From a checkpoint of a small multi-label audio tagger.
Training: normuon at rate 0.032, 9000 steps, batches of 256.
Rows from block 8, named by matrix and row number. Rows with one number belong to one attention dimension. Each number is 128 + 32 x the weight over the matrix's rms, rounded and kept within 0 to 255. All counts start at 0. Numbers have three digits each.
# v: attention value (model.blocks.8.attn.v.weight, 192x192), inputs 0-191
# proj: attention output (model.blocks.8.attn.proj.weight, 192x192, transposed), outputs 0-191
v.168:121118167056170092172158111146139173165090093110149126150150123193160093117150129159153128100149128159132134148078115101118088134152095150145120097116140126155156155117107112138095132069111178108105111141159158128055087162106142203129184102107115119143069136139149129096122098128115104205101138133107149127166132193108086081161096146158129136134123081149111138139135116107145064144115104142124118164097076155158130154100119150163095111117116132111150102117172149140157147114105156062141106155153116148152185169142112116125118168112113132066119160088144119078132206106118121150
proj.168:184182098155138190134120134137132119148137122152130095174135125118076126104153103124083117104173078108107103075157115155108148120088129113154153151114154124156106152090137108106128144143113114132153139093155090142150112068125119134132111093174061063100174080127126212139150170113058151127139156143151135132071133068120179218143170134144142139116102130133130124101107126127141117113159139150137129143110142095070094093134152056156145145096110160161150122100084130114127130123143075194145137080217146166135089168104118122125114114127164140120114130139168138111097083130164146123
v.169:152159169111123127122164124128090150037084149116101078168069112138069091132171174141114194141148118096123112084098110127134116175118096155153107108191167120114112124099150170170171152099144130162109147146092136121138165137108142130120169144106111130144109103090138174101171106110161184117140087068045135101123047135076085116165180127168160067127156119126146202164073127157145074097113109204126110168147117090039069144093104129140185113174108093082182137111138162145087158143077156120168155136102116117146090166099144094093169125143141121131169150157177150076059178127170140106
proj.169:133114158180106133098144148096187161174143111173139163116138140123167102100122060145156144057111135134136198189138139135125107103137139123068114134083093120096124145096071117102134123130101154062119161073160166159132093106186113121104103109177156141143178170131102163159108108120059121110097101128197136152113147137201166137067112109130089114093146110123121055113114159072146147110136152093135094090132084089117145108177150137130123105103113179161195097135179112092137095126165037122142156101197207104121159159149090169159090130151132148138120125151117093104121151122138134133
v.170:145154158108158150148165132121086122127122098081100156068175099133171138132100125115104128124144121150138172129138183100125176137138164113095136153112156128147075211113151094117100129119079133169135153098124120096132122116199139160189107135157147079110133120044145149147138112143125142119130099172090131154118164156137130041112161166109175117168117123160157072119109138095159133182116108074160141075134108156160099172170111131179109091143133091125164168123159136117148143106165161093164143129142058106110155114111127087073160099080141078107070070121125084127087105122097115135
proj.170:111073066163131089129155101124164127121117155114155113143123150068109147139133128147071105131103153099118116072108088150148136050137172112139158146153145172110132130125099159141119134151138076091093107104116134101156097129128118085104136128124082103105035137160162155150151155095129146114163132063134176178171080149096127194086120122135101145116106147059121142126127127164122138084142134142103074160134140137096107133097123151107114142108097133159128108154132124140182119125121099110127138162110120186101125110168148123177115157103100191198193177130134152110147163146159148173
v.171:118126155132094050158145120160144117140113125153142127132137142122142130128126120132143083105157146167138128064103158167152082113154140118127092117128114173181137134122100117143120131139139211186098117079091150144100110083080145119117141181133131143159105078140096171095101176176130104124202118101131149127133162156098173110083141105121145116129116118091088112142118136117142138175146084107111151156120135139129124130087150111094131153120145083085111064167095151090148126132173116101156100142125136136181110123152148061158132109173153121117110126104135111092138100123127162119
proj.171:122114152120124163097131162098106119137109192169113130168079124134170127135103168150123193087152083137121130155159140133104174110125092147113122105073122116119109107111135150101115154138139112123176114165093136174093186082138131168130116060145086127083118163090116122158184097130147084138058153128105153063130082087148130142134157067111106150120137126104155165164146155174153087111102122119108108123172130115125130142132127142122101135121124152130110159120070113123162124133129125112161141122121123150059152121129113156159120149083139130148113105189156086128135116156148146149
v.172:104088124111148128147109136146148089120149072119085183174156187118076090102109060162122130144138141078096135113170085141102125164093063193187113146174210114121138124100106118154218124121111086133104143126093136143128189097065146111115125149139085073094087122159091128137129155122104118120115137115098151111130141151092125172155127143178137145184114119142061114149102158102148112140120094120110090137124105088041147104113126164184209161143123138183118140175086166159156145139125151135118071064104090141142145162098130133172143135179075098122191156143140120125091138076152156103
proj.172:203178183171122131100151185091131098149120133127154097115110120139125149075080175107124181104097139080151125081130194122122111059092132128095133114105086183135107181139128126120150088100151148159158146148190106103193104130154117134073091098138127111198168129133113180125129146151102120122105112124151088153143096083201134156112090139137099080087150093142152169122160071091142101140132143126135154144167173184127103088140157138156047113094151143084149129062146155145090148133141092114150151130133121119154120079117123085120112171052174148107094112093174086130149119117133102136
v.173:163131163073120111138147167212095120076084107063147107163155147160113165122143098117196078155186125153120140139152166124135159122184125094104132108184169096115180168108118126096117130100109123181102124121140106194075087122133148131140083121192100122169125168156119146111123108136151158125123119118118134170109066139060122144146121127166123208133086114144097137131153149103113158137125092136095069139135144100144169094101095163112092095129162109140118111124109154118145168085114119128147127107110126113102153110143092116155179147106117168108133121118078114068155170126094144129
proj.173:144125055134123142109101117101203125166144113169128132102111124139121089186120138146055101072127112118122125116111121137090138138102142207111079100133132146134105129089155142113108104180128139117133089139128131139165111175128099104114109107104139136124109106113072095131146135104162082100107086161181154076112163130197123161148160157135135163141151113142151184167158109138134112124142049150134152156137163118068085154134142116155111158169108154075112112089139090108137154116152162126164149101144145165111146108106112139155123179158135116168084102122142085162136116093196134109
v.174:147114111139154138110124148165119083109124112206142153171105196163162183139084157142119133112118061083132115128126082092151110122100129122124146141122149111145050133178142122160167122175149050148109192154137165127125148155143027129108185193073167094167081103132138087128072173089157101130154152127109145141108119092101138114085090083140179173119157110129135160108146106144059184129175200134173105094114112131111094084124074151190078153119118108103087172141141116164133132173096133077107106103144113142172066124170112175120104139164157126129205104150124090152112184078148132051
proj.174:091114186115098176163124060118105154095146148105123115103118128155110102145143168062179144144086182158140126084122115147115106117091094119103206175126078138099211136068102135110143090085172168100156147169101119071182114156136137102128155129178165178112138115146154113150108121204075100095147092096156098127160133096172171100146128185091132091126116129147125083087118121130170152146117137131105109068163112104175159111141135145098114113144093119132078145128100132079094102074103140199140141196107137109116163081075110148150161174199087114126062103121189148153159076150146120198
v.175:049143097187098108128075129176115057109133164118104170131144162140147163124195120134157098122137112147135063168143192134106137097134146095172098085127121090137118148157078128099112151142150098154163117120130117166138136118196133146075089148090098064139090146157118160153079158180068143115106139106145140140063107134124153168088141082115145184078093167163130145113118100158131125113106134163176158106160145177101141124109163158152165087167151121115097073067077123102182105104092233138193112138164080140141148084148110116105120147130071152154115128106140105150110128115118131103
proj.175:175163142120117081130168135113197156083109109120155093106134133102093115152075131129154171126141191118093143126158077136137063154111090159147186143153128147127154115149152152094134103128102163113132098160106174074121115123137115138178180137072148184084162145079118105081160051199137065098144112148100153114172107127146122156132125121171134073152127092098106158157163164109135106100137183092137118143167112085153162130156129159090106164093118089112144149138100105147122124179115083136091108042118129131130115098144125099138112189091126113118176068172084110174166126099151156133
v.176:151073078114135075131146147154178091160124148145178156146068086128171108162147093128101087138095130105107131071082077076183154076080155121095156115139105155149158145153114122129141092150088137108128109138102153095143173090114106110169160064155177160193099134088126077135109083067180157115185091132176148143160154153127166093131121139089132151104092088096145138071141084117172128175166110115121135157162124105171135141134096093137119100144130136052107101194099085101124150124106197119170091136136134101169165168141146179101143186109166172122178077187127122136160114204173079120
proj.176:080141120099110146157134096142113092150147114117110122134092170133112124060130157112111147134165111160196083137117168123147118134140110098152146137152152099122103133150136128129142147049136154166139164091145097222069106139146136134122138155109183127031064111170197109152122201160094160110101173091149109095144162101105135154138134079128138111141147158182149108160109156125113116124071124152147114097170083103133129057080142157127129194091130155151041142125139182124119085122168136137157142123113089140117149118137106120133107078121106113122105154082160192128145094033113166149
v.177:143178185155089048146093111112065157168145132086147154083133110129142106112178105043084094111180125140161157131101167140092118158136123119182178203153160146157142160064146150121110046104155168170093131144161096114113125129157147139139084135162145132130134140120141147122134122078110109057159165077109137116124147113130096166115101112089125081154113151110170112183124127144127118157092053112115141073142174087195137107142167139174131143121123105139126120113174169142095127069093077161122178170117089170135103183108096099165123080181097187132165181096136103137140135119110114071
proj.177:109073137125215182132148092123201117140120150166123146141168182115088110125081099187147164097098124181092151104084091125131151092154142139094096121133085096087077142156115155146160175150091053138158120132119121090151121107123129161098103126080158126135127147148135095138166106167117111149141083117149144103084102113146126105111153142129155133090167100146093093156109212121093121111147145157115103118163148159129127181117147125087100076161130121149107169134105030107162082117128175127124146134156129117083152150127128157083176139116189110131113158142113114115120115128106147169
v.178:138066114071121118147121131178146114163108131089124157116084156096101039120115084149172134138110134120154152119148131163126147143104181224110137104120066134110143088123111118133132058164127211105077126135086131190125135153120093129162168102131125155196191067133134117064145156136170112105163110161110133167153137181104159207092168096115138191115151115083112067119197059088121143142200134125138162094082154146148144121113135156092155117137078112130053164149096157083173092094125108197118082071154114158096156058132085065136156164138149072109135079085129144172153085165194127129
proj.178:165171118101161187082053118142071140143091132206162113117148090200108182089155143120089085151152075174098089138100117104120133154119067091161144090113185128112151139153174185088140198105178086163185097157108089079123114116150167083074108132075176088097000157149164115177141131130150147154139158067114135071138107058112084125167128109125079130134147124198136212181097198171094084123061131139139083170106108118098173123120100123085101160095185158078105086160126115148123156136191140131170128137082105067176060171214090160124128130165097153100064106157125115182148145125132135114
v.179:128072177131173178126137118174142132080152091101182137175161123152138182133068164124099124162153153097119126110128099094175147085117099134123160125180130097125166138108228114131089123133115148138098131127115093160134152167134111108143160186104165169112111135212085109132165178103117081114055162121095127111143141171076132133111161097106155077091097129093110180113073120105181082068103152108094152142133103088180136174091129136098082085188172129103124136182033076137096121116071118109105100098065098100136188127115110140191101168123130126147231126187105118149138121136118131108
proj.179:134164157163130067152141104188089076137109195128102122060087152136107115134139126141139136084127163171147126152088144130115165153113077066118108116098130138167134058090044117137149154095156150114073152106131160121126155111140127118120103089150090128143149114123148129155067081131132132131103098135130108173141109117119097114131090177143122188155125155155147103135175098154123132162107115199174135149165195168150090128086031081177117142080131122149100118076160120092115097110135162126174140141142132211142082139124174186130130084175111145085071147089120160116096111151138097186
v.180:111094075188150087178180086174121229112144128108117090154126142185130091137122087104155157189153147111093117097123108088154097130187074137160079144149129100102148132121145077113149084110109131126128132113078133123120076105098126118116117158141112169169141119164170145075151152095110175107098116099095069137110128102067145108104099204096139072110137133109136149131166119172119148112082114089161078159100131061079136076163140168160124139154189104173168120176188152156107138138052155109190152185122084185180138132122140153126119090160144149128110096118128111095133137164112100142
proj.180:106104121131110160159137191117175101156111164132157106118231132109111132147184099161102112069109054116125139097161166188100159095138221212124149094103119120143139104099103171154092156127124197174145158132122092141110216119108145127128167107138146132092106168149071133182095075100123117119090111137115176104110112133175111148117152102178139183117164158173168162135118103081175088097102122127110128108122102174119073186087125107128123116107101124126140166059094088127109108120161061136063141127191168117097120073117131084108134122095063114111075185134087173055149133156153149076
v.181:125139098183113153135147141133145123174161131118140123182071142162173104132150048121101097124050145114169119175108120108115116107113136100175135047136137086160096100163116046192034129108160129069194134158115109124100116113126111138124110066164204154113102140106084096166163130151149106100126204077134166139119159118083158092154089125122132157086147152095164140088129098107125148183165112128145147088131091118090149120158152161083112170135125170163122112103118064099131174121140135095097121138102195044111143133153142161129125152179097143132129090148108078139166160237176100175
proj.181:092146112093123153080097139172135111123135076094126130144173137138094146123121164143182159122162163115089116133134110124150093170145128163129123140102131106145098141107128176072146099117114140162141148132118147173072104142148144097123085139105106137110142140160163114074096134112154134082111117153138083067137128087083082124105098112163185095163144182147108117134156129097101184133131176130148125106102123096157128135056184132172126123190186061141135127132127146160108069133109157213139077120155054149159151137135154137106109080066131147107111145107131155144148081111109175154
v.182:112075128134108107085085149166169111155098150119081168107158128131080159124107152089156160142119109160168115130087149112157111129120115145133131088118128176132124110090112160099191152171113081177103110187133147162123089121117104080135099154116153130130148143100104159120107162114136090153121110123070147156163164131168154140086144131130111091121142179093142102118183130191133112127188077112102076144091146117114129094166137146112144194130080152097130166139176108141149119130161141173096112110153175094122103072053171088113141090157092161137136146160069117141178124081123153089
proj.182:143171150141114136174093086100114120123115160138163079163153096101093139111163133143155096165109144150111104161130089108099173137130117100092109130113102087113118159112166133185075098131150168074215128128143165126101124134110135128154165137106105113164135140144119084154139132137139145103180100132165108056105084123120128134163103099094132125110133106194127118147135117118133131127090116129096203112189114132196156140099129108127118084176129152122105138143092141112151128105108152109135205113142058135145132112137113102162087157201160091115138073085179131121069151145121134117
v.183:109115119126122124150134167181156133122079083121096081183121089187121120113125128207154153131101128151120092130078143095108155184126187116055146164102113135133158092141068124157103126079062071047157185101132156158134130184119112170115090155118103161179127120145167090079104136132183140124202026141139162164205111188128100141132074155151135114130181087093105140110146066150125097171111120089160079145095154152172135118119131099103161107118055172112141146140162135155182171127171144059095123085113095054120124130108062171109168152104191082160159141102139136097127157070075164175
proj.183:099123079101168133104099051141128094141143111155126133151112132118150147094161171114107098150089097147134198098155118142096088164053116115230174124127132123089123165116201109130110131216145151157157123131195074122126095124173112097113157123181173068134046140123168143185177162130034122113037171123160104139097192067131158120126161143119143068150094126142180116129094171164128136067130099185070153092134176110070093086126125100153135122194141059127139087143073108065142185082131118141167104146131149131131134153181195116124106120210104146154068176145142057151107127113103104107
v.184:129109101120108142136149091108138148117105089133097110096110088116144167113155140121090154152129210109063164135137131069153152129075145109109159120163200099167137141146138120112196174108121085114148087129152098149069064167104119233148116133122117094149091099106131141180100192216121128179104174082096115157141101084112131141086122115142190122095053082075125095121110141140087128154162156065168124159104172136136135098182094097098129129053089122171142145145195174172088117105151165108121074096072123173099090176103140208151093065190120180130210147169143128067143143140133090153
proj.184:087180187142106178139142141144110105118168185112142126171137148180087027100134145103152146143030107055158114095136131179154060136127171142180102138116112160115078122073100099138115090151119140111125125129108128149152132137169123079084161122148161151145142146109092107085155074069149147121143122126117107109128149133157177098125122139104138136186154200149108165157157097125161115151105153187076119122148172159145129174068177188155077123223137176124062140107067070103090122102102097088105183111145112131155145061115135072060164170171191117139043127151177114154106123097086112151